{"arch": "coatnet", "win_length": 400, "hidden_act": "gelu", "parallel_block": false, "init": "xavier_uniform", "shampoo_beta": 0.95, "precondition_frequency": 20, "lr_schedule": "wsd", "warmup_steps": 1240}
Rows from block 6 of a small masked spectrogram model, named by matrix and row number. Rows with one number belong to one neuron. Each number is 128 + 32 x the weight over its row's rms, rounded and kept within 0 to 255. All counts start at 0. Numbers have three digits each.
Before each neuron's rows are labels from the 100 clips, of 14976, where the neuron reaches its highest value: "responds to" is what is common among them. Only what is clearly more common there than usual is listed. The data: Morse code for random letters and digits, with fading, noise and interfering tones.
# fc1: MLP up (model.blocks.6.mlp.fc1.weight, 960x160), inputs 0-159
# fc2: MLP down (model.blocks.6.mlp.fc2.weight, 160x960, transposed), outputs 0-159

responds to: speed: fast; clipping
fc1.441:141065155070159123144167157149080134181129104087115142103139088119085163131137137133127108162091153083150125103123108139126129098064115174161160131162176115111092188138152137104082096075104169106164143099159094120112066095129136138171152127063104122170089150160071162120138159151101151161144134066096170119141115144126050189107129120108096107132112075183160141106097165172116126128184040165134151088118115120109103083113128192083088121099118133150167101144111167165106138148121208
fc2.441:132141116133068153076106109117111120077116132171104076148089103190123138116153057115115156110170120169141156122069124135132135129121140083104111107112161182121104067135095146147145133138179090128048104132159152173097136071168106115103108138150155072077143178113165119098115119125173096149067116175157061160176108125105154073140080128071147127130102141134139079110133122087167078146061163138102161155122153168187159111183116100173126092075158145147087164133083109097162089120171131

responds to: speed: medium
fc1.204:128132152178146116123127053102115071160144116152122199116093095224139166106112107154136109087170073112120132120136087107094115137109122151129129145062134087136116146141149154168110109176097114133146072104118093181150136140105132044137127189135116124160122154114098161090148140115094184194084140138146137111085084112134093109137114157160097190083175147129126100208170164157166164133135092151085145103133053145120115121128096188098087108163138149117151158168124076136060117154087132
fc2.204:101122130032129081156128130115161145152062152170173136150128142154117131146100128169208122166172109178055105121122137167135102111104153166132115064154113138166107144147126163086149107069175084145150159128063180069089067125133167147129137109115109149088166080179131112141134100196146127117193139141140100207172130129127174128125125153152145115140141112094087188103099121109136136186097127191114144134112151134164147119134122144128153123120093071169097076144168122110166136107168183

responds to: speed: fast; thin (high-pass); clipping
fc1.187:119082170074080062126139166106102135100191143136110120080149111128117112091085184119127145146139158179162107153125107066099112151114108106101217094081118094154142072135120103114072091132127165125137120174107172140152128087109133157056109139095195147137142103120074088098108118109086118205142130079160107165065139148160092119170120209126182151148161121108073135093147138110109114087143196163165131130164144151097119114122121162174106130143108112136174152112137141087098084162153163
fc2.187:124176208164155189161142132167180099159069115089093158135113122107121064127151127121154150142173087100188140149106147123103148128120170148132094188119127117149143145095100149127162177144171083104151096111149115120154142095150101137103112176116119140119150174145168123201132073149163060114080126127144146118204147157131129113079069115093107093097096153107157141160154109107099145141098145141088160103110098068191179092138119102123080142073086095131114108068185155172135185102148167

responds to: interfering tone; reverberation; thin (high-pass)
fc1.739:163137102142125139178185066144076161136166096134156139082105140118113128087148103071096192162130174181162166145114150161083123106147124121122140143099147187091106093171132139167112144111145128206127085170093147080142083098116153126123076100128122141121109178097132149179130151129132148114161156122115162121181110196104098152197100106139116100096105192103135193151171134135148119156074125140159111160146073132128134183074143068133149080166085157109172111150206182091159115127131109
fc2.739:095142163107145122085130147160121126126131105106116152129120112125086178234126166132146140103121110140129104154150111062155107133108161132142108145150142114170169117153181118114119108131137169165153129097145130171142099143146102142099148150099116141052120122076196075093147108129171202122122059122151153185075153089152145089093135155157051133117063050164122103067181106074152112089071161140039119131059127120150142117138084134162126089116143146151122120171103160137165141116104150

responds to: speed: fast
fc1.388:177147084062102130131102087122126068138093180093129107141176118135188141116171134096117127184067152069123174105111181138134150188076124076111130184126111150117151120133168153146173109141075142124102147065114126153106125143142111141174101113149142118149140113177114158169145128093144135145082068135103128090121189083113106118108138106144171131072116095060123098098127096213139108113089198125136093135082134168134157077051119145082121137142144145124084185104118123119069112158172151
fc2.388:137164170181143188135184162131153174159114092117097148123090137158087102097099132160133158082140118178145105143108053118132134136174146156147112113112116066150077122079118138123090191140109129127096073157171167126163105103169148081073151099067125138132082112091072085132130186094126095090160144181122110117132160141146145129191160128104098133241136113151142139124117125092130145123144091105141104120188114105103142136189116084148133112130122097120212069147120144110141161100054107

responds to: speed: fast
fc1.152:158134091112083105096092179120146120148138089118148140137090141166104100114153128184099146160135132089122112171111126108193135142098116132147094205202091107147149150100187146094183146158097203152134090125139078203157159166142198123083113156152170139117132142067125131152132147146122092170200171121114101126136180111169088187197156120161128149145138136141092150173175085122064174125093075094143087173108070094102111158139157128086150113085122129104144138147088127116137105133151129
fc2.152:115186144177152191152164084110083189127170129080112090088118098171132105160075110164117162115159114142199150154113126138078112148107110115078142144064091097108107169125111103179139112158149106099165119129157161128121123179171168143144134136137142108122109162145142138116163140102102117135110096106076187131140103162116195115088120130080149150155160135089181127208101076137146205129121163091166106092164129102120171132196128090177066158082121113149110151090073101163140106069142125

responds to: speed: medium; pink noise
fc1.567:143111142106143155100129127132099125143157139116110116143158085086082100098138180144093138174161106158093087114149098103175114172198069107110158158125093114145131123117123177097090148083054113118096176182137135169216155127147113152120171152134108087102184114093066090155184133119238159124163150130175129176107138097079121156129073128129122121106135146168129161160136162133117102133134171106132148127121073105146147112111197188108119099126118188163120091175186105163160163099100110
fc2.567:134136138106174123138143069094123156102139141162157139154131117151126152165152119162110117092069094118105133154105150145152115082158167163125096173108156094148172127131176133163120097131172145187122065129096162107059144136053067172130130093112129197154125092124140109100155142119074154098075116119172091104119084076093155165154179153128159068074108153116169117114097067127175140173188171114115154138131107154209084099080115122125153074116174139151086171185144124163147116165125157

responds to: speed: fast; white noise
fc1.539:149081108077151123130086120087135126163082081117130128080123079092085097144059123127141190128173184107172141132150093115146129127143051144134131091079079127134076151120174167149098122128151177157109155151113109167118136080099061098165178134148098116048120163197100101139161202144099138064145087138075117104117096145132108108142104168130137115172136112109117142102111104141115115095137134172112070097097149130116125182128138173051156102141138166189161142148190140143116144128178162
fc2.539:114164097156161141131181106152131113125079116094141148144149073168143146112138097124127130159143073119112071139152104125155124159127183066102146173086112146144124131146131091085146126168138171125146067167169158136084105088089089151084122121127210140170180126064168117154156102136156116088179131119170135096141090119149109115084084147126126112122089192107157135110151122100115043213106153170145122176169124127089194111144134144173153106102107075122089091081079119098147172095068161

responds to: speed: medium; clipping
fc1.99:112118117111122166134194102111155171129138177084150162100150167163123124164172118066089118108113121099136108137193091106120145119108130093144136161143159107153129139174103166111133150108153123155166116085127194182088180112116140119066120121145181111177152133119179108188137160156124103132133121050153081158066062125121063127140080112130159203118136122148165137160092175158128192199131117134128128112128151148124132171155079083133119074104105084059151126155171153144169098089083169
fc2.99:126134166098171103078102148112106175068053094184119090162194080066138159097180098142151131129096107130124110143128170108156148138166121122087124128136129170160058107086116135204110112118159135119098077159144142128132083149111111140197133185094075161123119122099099136062100126122098143110141156148115136057206130123101189172129135133166142078107123096117133107120155166110103103071149100163130131122088103126121092136197164172129106130123090062060136147142098123079111151147152112

responds to: interfering tone; clipping
fc1.687:098146119120094093094113057167176132149114137128132111176162157190102132109128118152077113130133048125206144104151137104121085081171178116149061125136098149104084073146102106103135109119143177089079110065149139135135111140142195180065089105158108141118125136145115178110087156148143165095123109132112174119120155099145125138123167151186097151086055165070147122139153131151157166103168084205193112147123081169136088085150198132077139130144144143140128124133148116164109139097127105
fc2.687:128117095100103141113091166103128116114102159037108124101114089136149097189107072175168175132119176110129116114114142150116106190085061143111136122166136005112160132165116108170107133139120080143148132102062136162059164129137113125117148154119109131048169132097197116126126075117134135096140175105118118146167137135110107140166105098089130117105121106177104148142122099154130130156144124080132136132087080095130108149154127166186115108102076117133136088054131078107104109107160222

responds to: interfering tone; clipping; reverberation
fc1.429:130129124114109068100133129113149099114141140127122109190123148135097121097127168119158062129153148089112080130141129194120095168156165129124080080104182171132111131110153134131094163197163126132109100115082163150144067089181071151068116105128081187133166079123080084095139096078115094189127103146153148113131171145141138147157133136059141123169215165134142119160136083106105157123167138132111108100167077112031137103112150149125167102146130116135131159150054069118178162111161114
fc2.429:187135106170117182109173140118147137162106143080162144113115119131099116142165094172060173175099123122092163078159137122117140113152077119145161157085076076111091126112171100123175098076028105124111140131106154138121129140093188138140146139135144104128092142134131153160105142101146159069123167165143090098150055116147052097093105141175073112104119174119116097121169154172167153162095089024131143092102131101143144158191115118101079124101168128118143114156156157110151135134074157

responds to: interfering tone; reverberation
fc1.609:126146170126145151157122164132166141181120092129056090141169099103111159068124127153090123114075145122152139158183096131166133160153120129117179165163171165127082101132114117190121193145158068139111140171098140107172133150115162151143136097118166093131125094091084171153103129052085131186173123127071118095104129136126136146124102157034115132094070125157149096142183159145150092082151099111153076174173150124146150086150167113132114137161149127116157116170186159102140203185121082
fc2.609:127166103199094121149120099143068104124123195122140144115143126132155111122110149118175163124084123156127133127105153122129111105105072124148140089092078116144153133176082006143175143153123147110147178113183155110140156125084056113136111055090102165113127107162123139173110144170141163113142108178144159145141103094108100071140114090158156194118128120064100114136151048144131122106064146116091124127094102093097096170149106142071171185111088155120139076121078134119078102106162142

responds to: speed: medium; clipping
fc1.94:064142155158135125185118178143125160182164122121146098115158128096129120098107129089107084172134099066115117115113120097170085099135066144096136087113092071099137106184081070080115154121179128127162175101077158103121096125114113138163171153183098084105136120053083125123109119103133135153136167076107122215085089204118128125110162167092157088139109178095149173134157132101056130151093114175125126079124149103142126070119189156110115129127146144160161177109111127097110143089126093
fc2.94:178153113147150112175076123102155116071117112185141144120127101099139112133134128129092142106084133163097150103123168175127154090158197116155107133099157169164091138110165149142068145178125129053141098154201116106130137153201063123106167054108157112186153176180142086083154155134082155086163148160149099094136125135062117183126093159151137110108107120127135132107118094178172141143161139141138146122133129088182118094120087079101124096132147074165126122174109145098112172207120071

responds to: interfering tone; quiet level; white noise
fc1.654:131156157086150149159143057161137190154125099108112148125134156174120122095206135143138143068142079125092120182186160145096095155171073118128148132176129179166101062139109087128074102080082180085086172111140123154125134096065159066138092066100154158155166141093108118112162185163136137125119110125140118135071131073097156135086092108147085152109141116113118132124162160133094147153099155143167170109140084112155150127109157089094099093094094189155115144149130120102079059104155100
fc2.654:095154064101106054156145114090085108083036163132166118144133075107161068131113172080165138192113105115132104167144147132124191079128141131148183088080111117131085158119063154154162160080135132145134139172119151125088106133072094159153115111151119122186165101088124135083075120084114166141131086103117092087125105131102113149124107071087099165160158147150103104132147087094148161131139105134074151094117138091083152099113045146172178152150154125112155080101097142101083138110120135

responds to: speed: fast; pink noise
fc1.552:091136179127093187096143128082159143169134137079095105092122101130108076157131160108170130128134112140104127114109109099094089120124100087087189180145086116102090102170124067083156189186124140144144170143062191120129124138133174097188172171141122127129160123104126123113165181110188167133140105131128154159140147135128178053099124162201167129127154165072103049129130139109120092120144177161139093170156201073152139113109110105134136092121097118119115083134066116150115097139164086
fc2.552:107076119102154077146121176141157140102171149119148153137129102147191242103140088151080088140087094135094155085121184068132127062090066127103129046126139170146115162106090138149124111075127113121140044085201134134138099107136085156150100097162150128106135135116138131084137134123107061158098137127158062113174092117112065177129154131105090132139109111110127159115178181085119104108121105135102199132116123150152123116142155157088072132143143137130160119112169107141132154147072113

responds to: speed: fast; tone: high
fc1.575:171149145171138098116132167144116127161037173139125160064158124181170086106099130092170135095153118131098144145181058099130111112123126127142150110093129130152167192130136192098097143143049119122137149105081114117078125115126153085142141095149166109099090151142121125145143142121038136168091110176124100105198084092123115093158097151143117086137164141129196121093106176134144113167177080158119106107119170092141163117101118054166089163176162177163136108145130110092137172165146079
fc2.575:114140165071139115104132136092155168114149113146094084174139146098147116086143176143101191135113173144169091134119126117139101164116150129102114170144131142185079072087156113117154111148172107104162106165128077156178151158134134154121093201097149137162155113111129140065054094113201074121139153109141190134095176183149104195112135121145118191102060148129084147128132137099088150142044174145153078158158086134140111112166131222097151139094102113144152135121080129137143148117133152

responds to: speed: medium; mains hum
fc1.117:158133103108085077131057128120133115153107132157136094136146114120151142137160130096065130154043122062105114091155178119123102167191131121170140183133128107079142157149164082095150076120137157105185080151142169140133172138118119103186136153153096142098089141123116194144170132117095127145104080133114199183126069123098135091125104114063187060149156099078067129125113126111166167090139141096118126139167141170120135101128127037111086123145108118143123149061146125074099115086114135
fc2.117:126090175109164106082137121197190109116151126183138147128121177123114186111158105169173162110106062143091177084037195143133107069145103150162140120104101181146095130146114134124109138143125084084121116105116147117072107117164119147150085118162170146130109094167131139114135142171168115137151107048095068108092186150109146124090132139186104101105110084111153122093137114127095109123147088161138134200082119134132092102158137140081161100191185160100140168147139096173117090157163086

responds to: speed: medium; white noise
fc1.281:126149075142141105111132120148110147081147170093120137127081098108125180160157191131168231197068152102098161069155154143091147052116103164126111073088166108071156145084119161122128127061165172153164102122103163157126135140123107137154106073140140070116178145147148077103129143182131104110066089092118186155122174126115134112144121092103126073144084143114136126142106116070124113132105123109084110156164067121162056144159072114110150142120144098166157116187135135123129111155144141
fc2.281:096114137097120158089081090142176135070141112114086103085233184106146196119096129168119192167106111159167162153116194150073141121124130171138147097103151127190104139088133099086152137056129149090142111114097151125135130113111169106164137146133148096089109106153100134124098097170055097073124062089100084113104170142103130173113126173128107115108124123148100128138149126147147173084095074148116163144105109204126084137126118147178119166142159139119105180133144089055133113134154169